Weights of a small image diffusion model.
Model: 2.77M parameters, 32-pixel images, arch unet, norm groupnorm, activation silu, widths [48, 96, 96, 96].
Training: muon at rate 0.0015, batches of 64.
Data: trained on single printed letters, digits and signs in grey, bent and noisy, 197500 training examples, 2.9 epochs.
Rows from block 10, named by matrix and row number. Rows with one number belong to one channel. Each number is 500 + 40 x the weight over its row's rms, rounded and kept within 0 to 999. All counts start at 0. Numbers have three digits each. After the name is the row's rms in percent of the matrix's.
# convs0: first 3x3 conv (model.decb.0.0.convs.0.weight, 96x192x3x3), inputs 56-63, a 3x3 kernel for each
# convs1: second 3x3 conv (model.decb.0.0.convs.1.weight, 96x96x3x3, transposed), outputs 56-63, a 3x3 kernel for each
convs0.0 106:466494469465515514487523505476460464461501553449497508454464491479509523486511464529496473533470446495468467472453388519547526571586560488488511467450466466444460470493500457486468502517485508481466501478500484445489
convs1.0 123:515581543495471405514474443520534515455491500494509468479514481457495536460518561516516547571545545487475484447384502419418509459438473503494439549517445590536504512460455454505537524531489519560531489487488484476522
convs0.1 098:437515513413518474414523530407491513419472429468523554468461472494474495511500478499521537510547523478529495439504442493557442438478502475476494501505508490475508509434474526478526483448459501512521510495472536504454
convs1.1 112:535515512531486497553514498458480512485505490525431413465537478458566591511545545433475405435489443440517451501463554457508507444544486517466484568522516517503532509435446533499490566587509412522489461484505521502561
convs0.2 108:513443434499475479609550514517471492498466429545503442483486483471479488528508503503503497529513483514499507414425488489482469474547503494510501506525500484509501508509467506510468486491470486515506479479475492495508
convs1.2 176:503520536488452436487498468463588567527541517473445481586578535480466516470555536454557558470527491488482501458474527463464467489491522513537465572566570478477537478501531486566556528518509487494503493483509483541524
convs0.3 115:498524539485495483513514530528532545538464499563498496515581575491528505497539477523493509516494518475494536542535463488507533506485591463496520497504503523507487518530509461483454500572534504508503484471489532466490
convs1.3 177:534484478510474494484417410494451517548525514468489547479460530505463509438459452530484448502487495489507552592429502563491540544570490570534468494529468496510473504479476543526492425433455553599586490510593451475527
convs0.4 091:571498473570490463600480481543472486591480524576437457515482482518485452525492453479500515463476477509487519498545415529542505546494457553521498525500450543511487495498481531491493451458484551556562519500511478470502
convs1.4 088:509541486469503500480511551528523547536489536523465532467521557538538523565500512430449526506497500438453445532503474556477457522511498492533565470471565460490492517527487482484510521526538509419402487501488509529430
convs0.5 093:508489526483437448478454483523509511441429440471479477520515490493483519462468531559547548524538544491505504520471497469431440506548480491465454517496481453496505555508509496470474575558543506489499436461461470527560
convs1.5 075:486486490505489494495481466564520510485520513462414479493478486479564506518574520490553504462573589488489554448523517444543541462503454471480490492550532448464432444464437478453459583573586513490494591484486511429492
convs0.6 106:514464479544493512510472498518555476516540468528517479484470516508488512498470517462443479506498499519518505434522518512491457483482432527526517500491544496489533487540586479519523494489528508524487486485470532520511
convs1.6 103:462501453445478533519513459486422397561515476528445496485430483500524534524477489450468495467482485472472400539498493488458468565447425547543480491503508467486536464459483525484521579530593557545501501497465541494501
convs0.7 108:433510539465522539496473426512557587498482499498416475489516505481526534476516515497488478516518507522539535498593591573550492462451455463492492457484492490495540455485509469534535466452486475491526523510503525491451
convs1.7 134:464484476451469496465497497503481441483476499567497615538479521580381461492451589458500489490496477525515473469487478504544466657535395560485468545494556440461533495471492522540546550525488546556562571509486442481518
convs0.8 098:472499523471499506484504492529546535537491509520472513479533549502505539518472498519491481478481508469476474461454473513462475485460472479500530461490501469510507430478512513523504543541526528536495516515515513547539
convs1.8 083:527504479466507491528523536531534495526515459572501460449545506408500512513476520437450455463497517480499502466467445455487491515531489497466548477517562436545533462529462465494453543515424486496466529539480542445396
convs0.9 101:458535467427489438414446434512539531452493506536570501518483499493466496511490502486513557487503518478470475481520486465501457476505517481485535484509531483499494503488463506444433520490511497500526492492514517531499
convs1.9 072:520529485490484461484501484535443497541484486546547552498500459451468438486546491526527524512542483551560459450484500473476510459428550542575600558558497536430421485510526552598511500483455500499472542473453505502517
convs0.10 099:481484506513478491499523516484457438571543508481465503540518568442420475474462465500495512476485491488478456588528526521455448493441412467490590470472542456494514506469522500464534501508557493506504545527516521475448
convs1.10 097:488443446466465439523482447473553522434491466466479470493521546549515520524462465514476559536493563509518516514496521504493514517558533550479556524527577464489503436545565456512514495531515583567566610537517555471431
convs0.11 095:518497509512493507509479531488522438500503491493583607491525552498514509543524477480496517477485501489464471571547423531527481447544572485522543506517498540497496479551558446461461483495461486518506482502520480519525
convs1.11 102:517450475477511516499510540533498483537562479561586488499435508439495526493591461501475477513505560504471529466466433488482458498565574533494499499466514482458514436446496421478503490485465527565482473544470471508465
convs0.12 107:499457482532481550510473523529486496530536526413469473487488463500507486527537539565553546526519518502473464480473497475458454578525475481474478505476482501486501544525535479483491499480495502514525518517546453440473
convs1.12 152:459492501440483449473483435563502571481468533429450478481451524574535498495546512499468489465449425455486497566512427472461457512493500466494447445566477537674643449471395482535505476551463472491481461482469535436487
convs0.13 104:457473484456467438451499465519573537421503514465515460476527528487519495507524500593547504522498466521525510407514596485542573491483464483497495495511507508563532491535550506563532464464425490526468477519487505500476
convs1.13 100:498506525527495468620554463502537533476520503409496524490559492469509492436420448551605485472567510428489492576542545490517475470565483569526483551554525463483521497461520501533512506583577416486551489547521571607521
convs0.14 099:498500486527475449568498490475506478476480466506473487496500488497530533473492556516472487538502494500520533436455479490500522545492489503506541504515549507501546537528536532532541517543553486495518469480499521525535
convs1.14 123:491509550505483459549525515487415549491442474524487441505440495493494499533498468570443552524532554496503526433440504532446477569504456459460489568556493563512499416487473519488436579554468509554443518474458510424569
convs0.15 106:448492515453528526484485507530512441502587552481549550461480507473471525484437483529517490509493477456479494524482346488576602475521575503501498504490500503481509464464511487473535533503548519534554475527547489533496
convs1.15 119:560564510487512436450491429485471448494496500522471467489493484524481507419386477540496541480480528569493493507514471466484460459470517519530575539460529508444473563551561531494524518506513463517538457482487500552503
convs0.16 103:463436530476446486463427450481539480454478435415461479476521483500536490529505472472494495500508500498482479469448523453447558461427477465539488476540493509506449495525433549567448496547486486481477517497481495485490
convs1.16 091:476523560507462513547450525529500513511502537456511526507540528540509507469473439524491457525505494478474493623520562621555528522524513453478485493419438489431465508509552514504551573482524473541564442499558495504480
convs0.17 093:494497532416442476413467485572498470497487480439528438475479485475502485457491528442419461517486513551519511570541508539542578499520482512488474504504504489470496488494516505504513502464477516519527506503478475481471
convs1.17 082:482502507520513450527520457481463499516541615527500541497524498437455489513527462487500441537527499553560537492530455507467453502495481491438504499462502483499555480484490546568557559507478504492482477515443526527444
convs0.18 094:481474513510478535519486555469503501459475436497564487530546440521550426471526440531488484485482502466508508567500425547543521490480510490563506472544488508574479512550453457531439485598478510497510502471482508519503
convs1.18 080:509478530522446481503447472464529584488510524487532510514550528498523490548522430439521467414492509451470489489560501486557499429500492498517519544507474509497462456439460502497480461538475472514493523575519467527471
convs0.19 098:499523547461494486476469416498533508492508468516520525511499497488450452478465491498472490519515500527533545469522526527564509543520454502476453488454442438453495467466482473472482439467474488493544511505513499505470
convs1.19 070:453497397443532465480504463493475478534474483510483490555565502463511510491488496521513531543492491554466428545536504518482525521509523477503506511484524503450510485491515536497503477551503434549483446574491563525462
convs0.20 096:514543521517517506496480508573552475415504507417509529547582558428485523479483506466469460482497453498491472610513451463474479492539614531476488527501482524502476558554562455453474509518553511515483478498500490539560
convs1.20 091:485566510447501496534509491465428464541522497463546495479492541480493580521508474457486378485540529488478480507555456458474455614525462453445486497433456407494542509495565560496489473490465455441531466454502515594567
convs0.21 104:504495501524531503519521499484510558511501470544466383456462488510491488487482484514506487551570565524540530457520489464539525462505446498498494514505508491487508519526534472500498536544544460524528495514540569541534
convs1.21 100:515528498488459477524496499446438465448478524488439428515563537487433436517519558444483420444472387423451432479468552451501495471508445499464539545505435424427462548422429589550471463443392533463466545508493514517550
convs0.22 102:498510518485508495508527534494530494467502510444487517535525530545504509526489515530511500499509510446487529479594543470603541476488429515528526531509513519510556476504522473486531597559525530543534496488539534484525
convs1.22 111:407497515483490519416476569572504592539503526453475470496503579479487484497494430472521515472543586474529570478523474535503443537584483467485471509474474439432475500474513541513442426455445516493519463444466454493553
convs0.23 101:457486410459488414482473411467452535470430527503468503472504549520507560554504528479489519486499516450493511500485465487510552397446569460458511478469516506452530471487484483517546471441359512492499503448470487439441
convs1.23 080:566507535493463467533507537505501460550517522525513582410462465431478426588563497443477499524504461502485424515496457509492468531482504469485520467471497486444414481507507450501508545584557444456485465445481509481520
convs0.24 089:583515487531500522534527518558500572535505564602471444485465498524503513507480475523518533554510496529512480486535532465552562526554465502512518482506506514512510523514546517484491504488461446475509470490536501495470
convs1.24 091:460460539471472514557572461493473562549481576503468555613589421555530495463472526418492426435529477417482447528562554478500494482480464508491469507450471484479486378474497473462480557569476492504518547507556498481513
convs0.25 107:505535551529529533528448458505492460621514464618494493499505537496493506490511491512546523540547487514501442529492493490487450440430519477540528481527513483532492500516539524522493536555527439493478485467505482456481
convs1.25 132:521466499495498518500512468480524514519517449511486543536543512537510502497460432503487499515502510602527457442498502426535568410578554471530537437497498532578529494516553556538466522505523478451513466482549506471538
convs0.26 106:489496417502516480509515508507405492560479490579585477523495505495480490496475500495486487510470492499476490604537593542509531502516423463475480503504502533528528494480500538465482531484508486429462531477468518507507
convs1.26 121:472494516425493448437479404535467557526501521524486482468478535459456556513511564434528501522548528538525491530503483585466469588484475545496520540533467477543486486491492545569509467518523541515548531494510522559566
convs0.27 091:453492512471500493452528501513517501484495563532530542531529546513471530523442527524520499497483481513510487564509518454478476474526508499502477511484486558520510520505591485409555552471591464482468484542493501538470
convs1.27 070:501523499491557549470498491544463524536481513539542495478526524454542584503475486565540455558573444531537509433462442476510501456459464498467540436448514486563596467526514453492500483537561538459554542480532543509442
convs0.28 108:506510475463486458469536484455446445474490443515506457496462473513481514485495513504502516487483498457451478480508514472555560484526451508524520494509527515489488467459493471460506523517587497484485507496500497516522
convs1.28 118:388447524459522514518559515488440509495467502494499540509457489552487472474511496491506538463446478487450501546499483456538466505546454466544586451519498470489431563590466515516486532528500556631562583524489492505487
convs0.29 102:517503461519536461464508499550518445473523471402489521541534529521507484449451464463459471477467448494489482533484363562515480464481540487488520473475533489511546465475473463446435487482466455516501469471473489512505
convs1.29 096:517473446501527526435427505519466437487524493567466482474543473553557471489435426445492565477503601478509560495552554454501524599533484490498498570539530524426500502537560528546552502572492534591497489558491527525418
convs0.30 107:512452481519462493498428464461504506500510490505525447501541512480504505470470498541522490461490494435468481533530573489415417518523497483518497496505467503511501488504549473456510507451484513525489516526477462511517
convs1.30 092:496466470507497532552507478444462475477507515428514533532526493530433439547462500542518568474449460481412474433462472438450464459495507501560557481563501471526396569547445586513534507414526417477419498503514567467474
convs0.31 097:509438500503496519489491501454504491549574489514525486495510504547573547470532525508532498481489459504506483490458521609509507575506558552546521504536517464517522513575492460550535473565581493487527494494544540478529
convs1.31 095:476509515503497472475478471497488478431510483481541563534555473491536433417491485492493486500496542466483535475553563469537541524543552499518513488514471538503455477518494445483481509487482539454531531490590462465533
convs0.32 106:537521546550534519546531502589506497578498534561521502565541542560522496557518481479494529512530547500503519523520561543538534472476512533533535516543524540557481571558484569573490541532476499512564462502556465503527
convs1.32 100:482480484449473558495485550523459568496446539488466494475524492481556482479570510524556493460549522355467538562512587529466594560530622451488523530537556479514510539537476523567523539570530533492475520480499537451516
convs0.33 105:540544477466475437438457461501537488484476446542543545555544515522519468524524468503528516487490481512480474496469503515476480536507454473482493465487492479481450476499475423460424479508490468488496455495533497499509
convs1.33 097:516439489453463538495504509552514524554490542483441563383481519483516489573494389528524499516532529497532513517498494539506477541517534531533493541559459514493435434414492506479459458512528466566540487543518535539544
convs0.34 106:550436486563438504529387495517495554471477482506465437517564502558587520546585508488497478514518521494511519547488501548452487538465496502535488494506465507506450480517486501554492555583574518501511482469473517499467
convs1.34 105:480453462545455445500471482498460495496466474507438413463538533529596535471503495439456530431476572357402551569536427519479473503458463487588439467574454537570541536529517491451503555477495461498583460451531447392502
convs0.35 099:437512496399482483396441436499472525492502479429434426484532533475539517492560558453483472464460464474477494534533600461446506547492479515505533486527554517535536452543548436497508460532564480468455479473464465429422
convs1.35 127:472403523510499555469524569494492507568508454562557483461437487467475467544591500508505439451538460464539520475500535483465494518502578492499494487483495426431516537549530469477525489494502484484515558525546467465480
convs0.36 087:554597548520526494536541529497464528528544519563600492507521512519531540516541534553551542465476520458480523484469427498526387607602390480493479483512495468524476461509503436507549455509565493462413502528487465492484
convs1.36 102:478453484459434473498480447485581476458520474478501504502492465497482476483443485445425510462525476459499423550522497510489468568530466556495545549487493541473462474526447534540498485485445519505435544542499521497514
convs0.37 105:497527507449484527486487503571508497547518536535464497421406425456427442562547540452468472496524502492481467469452516535482483598510467465498504550531538538493535539551571501480500500523504574546546493504539481499497
convs1.37 091:464463410511493458494506503496509518495484485492512511546521495468446504446466500457425495423446527482505471474458530539490491511474446427503473511616577441485569485490484581548501517521492529466428486428541480439567
convs0.38 112:474473449501505462486511461511492523520504540482489461495515516460484492462471479499526472543539488512492477513506488477403408535512460470478523475485512508510523467474465481514542518525573488473484474478508490510556
convs1.38 117:454484528556527454493485465522559520416479525489488501471485497413478490510518488488580616426461572456458517435452569475486516452446474509474527532504440502478402515492510541529536511517556551539557513485526475471450
convs0.39 094:454486467439457453488457456521526479536538492512487431504470503484490481540587519503479445508477463549501488496481518493510483593570514511470471530461445541526485564562527422500462484532461507482463514484499530506497
convs1.39 073:498564491515571507495504476431474480525547492533509512457491489444457531456465463485435460467446552510537540461389479471425446475441433550486427553558496501505478549482447561550509490513515479472487453460504445416488
convs0.40 105:613486496568467456583520499622496472512458475529503545561539556529517577528481531477482491501482466489485460576476492564474516564408510530547494540522501534524531543513561573511555543490587482480503511497508543528575
convs1.40 120:500530477435494460431518544457497499497488480545483447497494557488479489511468466470401433467453473485488519488572511426527518544516436493524543477530508427522476491509492514500479506455476550450407553501452501492433
convs0.41 085:495399503488399507527459546484471412497543387486562395469464490466448469516517526505542530485521521518549527538456451509445453548502440492500487523511468581548512535531551556513555531492501516519516499498472499518456
convs1.41 068:508519500426483475567558475505451501522472449525556495491516501570522498529513484508481441529534526534520518454553512385476509446493466503511552518539495418466439432480526515471451533529482472525463538504481483431418
convs0.42 103:512457488522485487501468464545516429575528458534512473495452474518465453518479442520496474507487485522498470482489436504500440529514481517465497506458469496460472543471484451443500458453490521537530497491476459456435
convs1.42 119:552524542546489536522496484553557533521488457494439446481512529488481500573532524501514579448499545426448494556552568538490499440491517483522575496527524464485478519508516524522555499529581482545527497575610467487578
convs0.43 091:526493534547516527562497528513540521589543466528489455513510513464506562510533557502526533509518534490499491476447441568516463482477438512462463528490492528507520538479476530457482514489495520502526504484502502496502
convs1.43 100:492493476589495479546413371445403502453447523465419470486556496496477461496495461515558483531496486473510480453540581423455514556556533503488564503460475498461476518403515525494463468473393477438512541440487518487544
convs0.44 104:527427460565448437550538547421495507503507499543519465513558536478530509456511514534569580448520534458478479503483468498497518533541560481489529468463514458471525431443483414408451395441493469494484464491496480486503
convs1.44 084:489478483510530520440509501554560530560553528454509506504524518522495540536564547464520544489515488517553491535479444552485445507488480511513450547513460496499478543501487509558487453475543529532532497558547473494557
convs0.45 092:501531509469491467443442469455526550452532514462497440442494506475491489495500508442436429436468446454490483471454511521447478501429442451449489451483511479507526399499566378455545408524554514482519454439495469429491
convs1.45 072:523482463512509502470470498467530568522548532464452407517508498524508498501503485535475477466537597514477542489568560491560563456464431467462474517542478444497447514508534533481557519454526456488478471523467460475426
convs0.46 095:553531452537493432514499428543493424485527468461488461472530551443463518501516544504543498509540511457479463546508555464465546443429423478497517482486485527480473476499509484468465465509539511469464529512535495499511
convs1.46 092:480505472537539487472482468472559508448555508419494449530543488470508500416490507517485487518557540504483463425593603445508505479491461391446466510502522548479470441521558451488506548522466471461566494520549475585497
convs0.47 110:500510510477493487520511489488489440472464433461462488510517514519543560544524517504458509467437475421419447506523535518535500490480469502510482493498489508508497481496482461462468478493533465489501524555521501544451
convs1.47 115:498448474439502518460515521534489497510443477505483494469477502522464498458536482463506560503509534474502513545544453389469497475436505491563590434417395472429411611602571520494554513435454509501553475517502450496462
convs0.48 096:489510419480517453489521460488551525435507495439473427488505534517519515468464501485493455483508495448482518431512588490512542519528492500508522479487510495477521492513513481479498532479485518509517497505540527512529
convs1.48 066:485487476491505479501567516470499487463470471487464505465548571486547533518567523477523443485502430453472413489489490529512495526463466523545525537537507488461458536503535557557571477465512537439557577442529519474429
convs0.49 110:456508425420496403398468428389472481471483489471470508526485472524473476523470478505522519478487506491483476495516411480538410472504411511527530534514506535490528613526506579476488566455499523557542488524515497491487
convs1.49 084:475523489450482472447506474540469527534489580559473545504512549518502540453469552463561478493535484457511503553512492571491477563464467532492486495449452525440463497509531491535533453522483468472540476464513457451484
convs0.50 103:511556471512588470464550500525457465501466446525480441456450452495489518488505562511492487522515521466493498425501491478473434430474447484448466476464500496490497464473534496474512469439461475508461504509482468468499
convs1.50 109:497532450443481422457495468464551468465526490441528505532527453557499427439503473503540465468502427520523484547479454513490479513463488519428534486402501482423538514494562577559530499512480457528569437499482456594519
convs0.51 090:509526517538584551519550480533551510539554486500449435498445473486421530485506514471437471510516504533512483500496517457489495466502499525518525523491500569516517517479546571543550554556569550525496498484446473472495
convs1.51 076:502515546452457551521528531514511511484465512496489488552541561576498492543488412545469475533506516441477471481454471502486511468440461541518570452460540447532546473453455482505501514559492516566542521534526550492457
convs0.52 105:547554531489469489493539510492482484496541532537543465507568552476499489484500493492501511494481467523477447548574585510533568520469408488535532479519527461521543482527537429499487470571566488442481464474477533518489
convs1.52 120:477540504533541487497490401507503488502475461528459482465490542509469471502445481459462436440490419505514506541483454544509412496554471568489498580505518562510538437508529535499545456439474437491537500461448518524529
convs0.53 097:551508487559490537544449513537443487561464492595506488535524511497494498504490502486489453503526488533524512524495443518498454477461437543523496547508491563518509535518547575506555610515568457478516488450444506482421
convs1.53 099:486486494533498452495473456645480492479454461488490512489434523497513454465504436501468446546495457524454457434458441531475440508510516549541515535539544497490503512481435455501452463480470526461475509480518533493516
convs0.54 104:419474464423466484460576530537472517517504435478572476506491500492487465498519487482500477495508504506547531491473457486520464518570488513498492511514512504503505521524520500509500485508504519456458514498473492485490
convs1.54 107:463535530466513509499536502516565496493535559469471620579557475510525493477518519417498467412494491446467491454542525406492505404416478464399442435442497514499532470511435480505485515550482494494483429411481515456477
convs0.55 098:500521554471489487460477515496452482498464400543580536438493551459501539507513527498466456481463474488469487553470477523489475456495472490529512489508515503532520457481535449482543469493485475436455478455469448471511
convs1.55 099:489488433500565536547544535487534605454463524476441480466445505487475508553477507522486499527442506557453513469515474430522479443520487534533520515503533464444404458472469495505511536584542551499465563532489519516458
convs0.56 100:498489441567502425536468448517494470520466498541449470511516495458449460465473503418412417473447438524495507501516503485506508560549483498482487508479494536518503505540573454517557513510527481478489484481526522481503
convs1.56 093:463509538461473505466492550495500480513551462531535465454482472520533439563540432413414445467511503452514570469522550496461498506509533552494565513514535515483497504536552454503529493492528492486512498498495472517495
convs0.57 113:541502432524491477520528488495534492532558469534517476506501509519497508496482488484458474479467499481482489563530433486540457487491488500509498499509514499501491488470483477455476464430477516507444490534479469511459
convs1.57 173:493514494505500473470483451518484522481460466461501482533501510501437493468503506437501491465486451470518441581471455597573484519611516541485490566505536474463484526453470498522445485519508543611562567547486514488478
convs0.58 091:507492491506498479503503527514517487482459451500463552511517476473519487531559511459451464519514504489493497507499525517548556532539524478486501512503513476491471549551511461470427530559487498484452518525534544535568
convs1.58 077:434514504444549568488493551464496500427479489444522487476530538497546522518505456455461452472444483498435448474453499524489537496508520477519492475542560483455503518491486547548535478493505485513570514513582485426525
convs0.59 083:466511463492514463425507509440432467480457451451504446474524519480519509465493504576547554488481525505520534419455503480488450498489479477532539482505506499507510482527543484559583468543539543512514465466518485463485
convs1.59 075:491519531456503524512512506438479467434510512491504545464505514418512476429518467466450422549526503560522482456521531511509465529550525522538580492535495518471408492452461520530500490485504539555480540547521460470458
convs0.60 102:512465489443394486438450547486484475497498515495511482496506512490503517475480496486488496508478450501520535475451461446477555452469488492495491481487479452474453482454485478483492466498520551483461534502445558522473
convs1.60 096:499498503468489531473515525512510492482515457542588479529503458482508496424613551499576579502552541537539476399546500402518475382524442450509455520486418481440455540495500488517482444513474445414488480492533480523512
convs0.61 104:466480504442451468397486496547480464511465471508475436481454442475465463487527527474462494510470493522480512488470445507486482497434490488495504444452469456455480487501526471475477457442413531505471509456446521440401
convs1.61 094:453470498454497562493487472541510496526538547466446435488513484472485503476465471492474467574543569558512503560543490558502462537422469448434574491525538471477437527520484536533463554543489426421476552497498550445452
convs0.62 106:507470467498483493547544516513446457498470466561525500483469493472475493456477477492504500526520490493499481448541492467524457511542457487484529476483521485493512452455433447457447504510501504454461502476481509512482
convs1.62 128:540542555488483484523548509541507486505497536419498501477493520488498543469443462545504471520536446495550482631500409577447428492468439514517568453500516469533507554540486495535545473516546494517503492483484440450502
convs0.63 100:452439463516514538536541541476480435421503482396510512527562543521544551491532500447464528491519548494488516483444398475535540377432457506502482501513480510487457445469474458458483498466488458460446457501470469515479
convs1.63 104:497448507470490508496551521497543483483534463465480525520526445522478525454467594507522449547499456486452498471561580512534502539494482508500502506496509425483504454487472468474518440479504559505483594524575418493531
convs0.64 104:422478501467532531499521480477511493482527484510480467539491501545469500527431447473452456494462457488455465456512529588640586500481475524511497482472484504479495477434445546505540502435456492482507498500498518484483
convs1.64 124:481507507521527527518573558479482543542449486552484506416538508463522451524489495487486547466486539516486523512484442398509494428448488500526514463477539444476455472506434465503467526496495486496455526521470478407474
convs0.65 095:419485478422508504511574548456499471519546459580568493566547515545516510486502528526511550487504531481495466509489479459481432463522521486521510477507505477492503506480511470464509480544568514479465525489444506454433
convs1.65 096:432484481518518553568555537539513505532492448536503492494474515510497486458537524492458446458473505512544471460586462462570483456548518487443457529545528554489502363470462420508423505517411494533539458523491491491467
convs0.66 083:572550508531506516473489560486507505511534510490484470491478529464434466491423504483513527483458462492442467439440491485461495533517535491469514514492514523488504514492561521440475609463496484483516511534555494487505
convs1.66 076:494505476519471474565512456499407446553473459559495531487455507469473465507492480505477406552499444506486474454510485483542441467489514481508505468494428399457424451471425517538439496496456580517438563467459525462498
convs0.67 112:524489510483456464500468482543533519562527497585551494502496505499499504509507503517525515534562545541565546440467532477490490528501454483483467489483473494468466476464445496461446491457477465456477435436462467464511
convs1.67 048:521499472490535503469458459476489498473504449450511479521553562599564545552557550511508534500479516477492550492489522511498502557532504523461420480449381496535511448465504472525557521541534469492567523476523524521540
convs0.68 096:514548522458492465467525508560543487513533470482562527563525514542515550498510553513530525537514527545536519497526486465541493409417398506495507523483480494463479629554568492470544427393488548540500480508488485506510
convs1.68 062:428433455509557540432476456580497504531496565537451509557546552439533557491477450508544490485548549546492452466435462471445492450481411574503513535527553469462519504499457537547488544500461490447447502483448547481399
convs0.69 096:570482442525436439598484490524443452483484532506493511467487484523554492483538477471451489459473490494498486515446414583490472528521481452443479455437457440469524472458459447464493392419464485466488463470520459493536
convs1.69 073:518492499471476499468446518523536566508466515526567523496436446471414398527514509447525611416528575445493541513482468525541524551521473577534538509465546481457551502536458521514478505547520548543514482516578486465517
convs0.70 099:473471513453501569475538521417499456495522464534491464545577548545510518529512498464476504496476468521513475473504541522506507498410472525527529538531501508510497483521564559526538521526540527517527543472492526467455
convs1.70 066:550544470558571454448475466486528508457475497518479414425424505501509517498441428504433406587508518525493526455468455485462472503459485503457485471467523485479496515515514506524517525547478528499484509525476513526441
convs0.71 096:521437427528487498509435471464548588476497526519525512465496542456476517430465481443436420505491497496517550491564642503530578524487450514485506491501461473503498487501512444476477480533522515503527524482469511492500
convs1.71 079:480449487549522504530468492486497536442487535440486532494471519429443452410482480530485453530468511490509513435517578449425448562473454499485501493498509508492513445424506426459527491521503553543538526545516528511485
convs0.72 106:494447483502494506530476474482500515515503513512422492506524587493478491454490539533524496519510496505464496497582550470443423491523523506475446499519488507525530461469502436457476457462578435464492455491464451489488
convs1.72 098:439541515511540488507511471438456570492412490510477483476495581550578513440467494486475497554533534547514493481480462474501489473469456443499480453516460511550494503507503430428522476452559445507504462493510508472586
convs0.73 099:564518556520487533404397469506500475466495483441448479506561569481516519515484504529509492498493484501479469554572499423516537436492512466499522427479571522492515487508533474432475482463483481491472522511509506535513
convs1.73 077:496499485497492474479514523492489499545526483322408422462486494504498521528485435506470488501510574539509527498518495424474509486494524494511513552542524499515518509488537537511530430517598517516507486440435613521507
convs0.74 087:482431487490468543511508566435444498467551594489556568514473432529494463510464497529558579463515536520523500427460513491556532541554544499486512515466490535476522491425418467475510525446417461506539458507574470498520
convs1.74 078:484451579512463549588552551524519511479470474534539601519507509506467516520463485493459438547502502483444494480500540471453472493532495456474508446486483485523487438483529433470496527526527535486455562480510477438472
convs0.75 106:511535532545544506523491480574623512467521535444455516496493501515492505431422457446445501519503513544517511510575503535589592398479521483484534466466521504492543503456458516470493508471504522544548465489522510522553
convs1.75 098:517500521491533535466514494504552594488533612482452439454505379484533504527504504483552514470505506536498507560419464502493482484498480483465429505455467576539510464492502519507537488531532443480521501484514509543549
convs0.76 089:478524534483519530449448508480432419544441363495505589510489462525502482495470521515552508509516509487494500459436437441452441431456472475481458504486464472469492500504465530532476524499457478440470507484461524494501
convs1.76 067:509507558521528557560549575489470563507456522589494560463488491470516479528465459534513468474508544486448498503426552470452526474503512480510470533572513484494413485521510518519503496490523542523532560516524481474554
convs0.77 097:538504467504504485574577556540522496549593546504552539533500482503497498495486476463465497473476475514499485485459462546521462531499455485499507498512503530507467473480470486476486498510510455496508451499519438494504
convs1.77 082:483484495535526561545540569538497532550494519529514539525568512478496502557562583516522507472503528466470522480504524468470552399445538450470454479485476496472440480463445466524501453491501479444478509505527459471454
convs0.78 094:488461535469456527475429505529468542487462554515479482518504512535536530520494493527542485534511507508504496442502617479514498450453415496451450515450468519479478516500468510498456474491451515522567473469526483472505
convs1.78 108:559494516572465500578463519517500547504458514521512581395439434515528487581518477570527522549524465501481384478491519429406499476518578509496466499527542451457484575558436430463457464522510503480460542488486532483553
convs0.79 092:551518474549533513493538520470514471534556500506561542473465564466450519479462477482490461501494503531566556537610522496531538466509530484505487478519499463489484530493531521489487488483517490529486460495503457484493
convs1.79 091:440497494490596519484527485537436512509477521480515557427442553466511545520522462463531405504559439519484436419471452456493459480554523488468528457431496418406393572543481480474442525494490524457498565493488506500456
convs0.80 097:497458473517453453485422498510463486507507499470502500480451520470425518494444518491506548469468473456453448509476542491495560518558541504487492496483514488486516516381525514387519533424546468494475489512481453500496
convs1.80 096:506462520512499490544516437519460509537480512610520541525528496542510481569491522480454475543473464547421437510500521523487483568514493446525508536551440487490408500515516505493498517546517459514542538465518557404532
convs0.81 092:475473533485470513515524553530533496503495486469545516533516580519520518492514527485499514503528547519539513502514556465520526450500494489472510477483505478478513560471484536469499510418449494515495447491554444478580
convs1.81 056:492461480510509496548586523475499526517512559485506544535478542441465535532513508469459526489503490595537499487500435503449458489464462498503469495562423499591472459482459568493478493452540534560534475480502445388498
convs0.82 100:494475465476498524497527533496511481487512474500524463507523522493511519520522529561492496539498491538499483455535518441513497454523526495499494513495477508489504474439479513480501490473524479514528454493524448527535
convs1.82 068:574520484588498481555467495512482511549419515512402468385504530452504527537559509482466530501467520480454515493589515522578499485553514488484508494469504518520512471474502496503499485502522548562512540568525569549510
convs0.83 104:511527469517503463509483482477475449497559537460452484497521495511513493507495485469456461524533530555566544532473421553512539531494499492511509480499492486509506475489490439435425472452437508489474481475477490468460
convs1.83 088:445496508483545526468510505461494533495508459397413361509515552519540531493466447516464446572513571543457524426476479380491494412465462464590548569571511514472483596539518542483522532553557435493521487562476495533458
convs0.84 088:389527532444515491460547471418474535485489522453480478512518499531521484515539544529525511495508522518550524564533537483432484496493474520520507519522507518537500513514544481445440529492488507509538570549536517508488
convs1.84 074:596499480487490490489546532468489489515520493516454429407448482466529506442444475511479455562510497591485497432494466425467497464508543448405465518475472555562545450488491473515512526536511433384449540509439529452420
convs0.85 096:544473482505510487511515475520487541545497527556541629492527533487527514477521517478493495498499517490485485566466516525431471514426469436483504434502534457505536504536516469530537477506511526504488520518497478499510
convs1.85 081:458565510426533557466555514503552541522559526517504506426473542495468555523504509448499484481534455478541500536532432465521459516548455550518455528499511498478484460494476484545489424492430490442504514475551477545589
convs0.86 105:528535550522481493509487532473553497458490414495520489484450477497502493495497469520483491508513521500473465573539597585464498554418485520477461504479461506504472462433448507470480477487509471458474515495487522509538
convs1.86 092:475479506523491454532525472573513451498532506525523477487464468493513539495528517452499515475554569539553604464585436471509473501511517524495486513474487527529477496458478522549526480458472517545581488492470443481547
convs0.87 090:536586517522519473521544501571550524591524506564472453493473476561537505574561543442485518437470455470507501562571469478486510494496510515514512549513482525489465566516441541507437525469401522502521467462467446452466
convs1.87 076:543499512541482491524495575539576496428530523464495506479473430478538505451525542482526507459511496391420400508468511527456495596562538528441499552511578477423518508493459406455492533556446494483430609604527503579558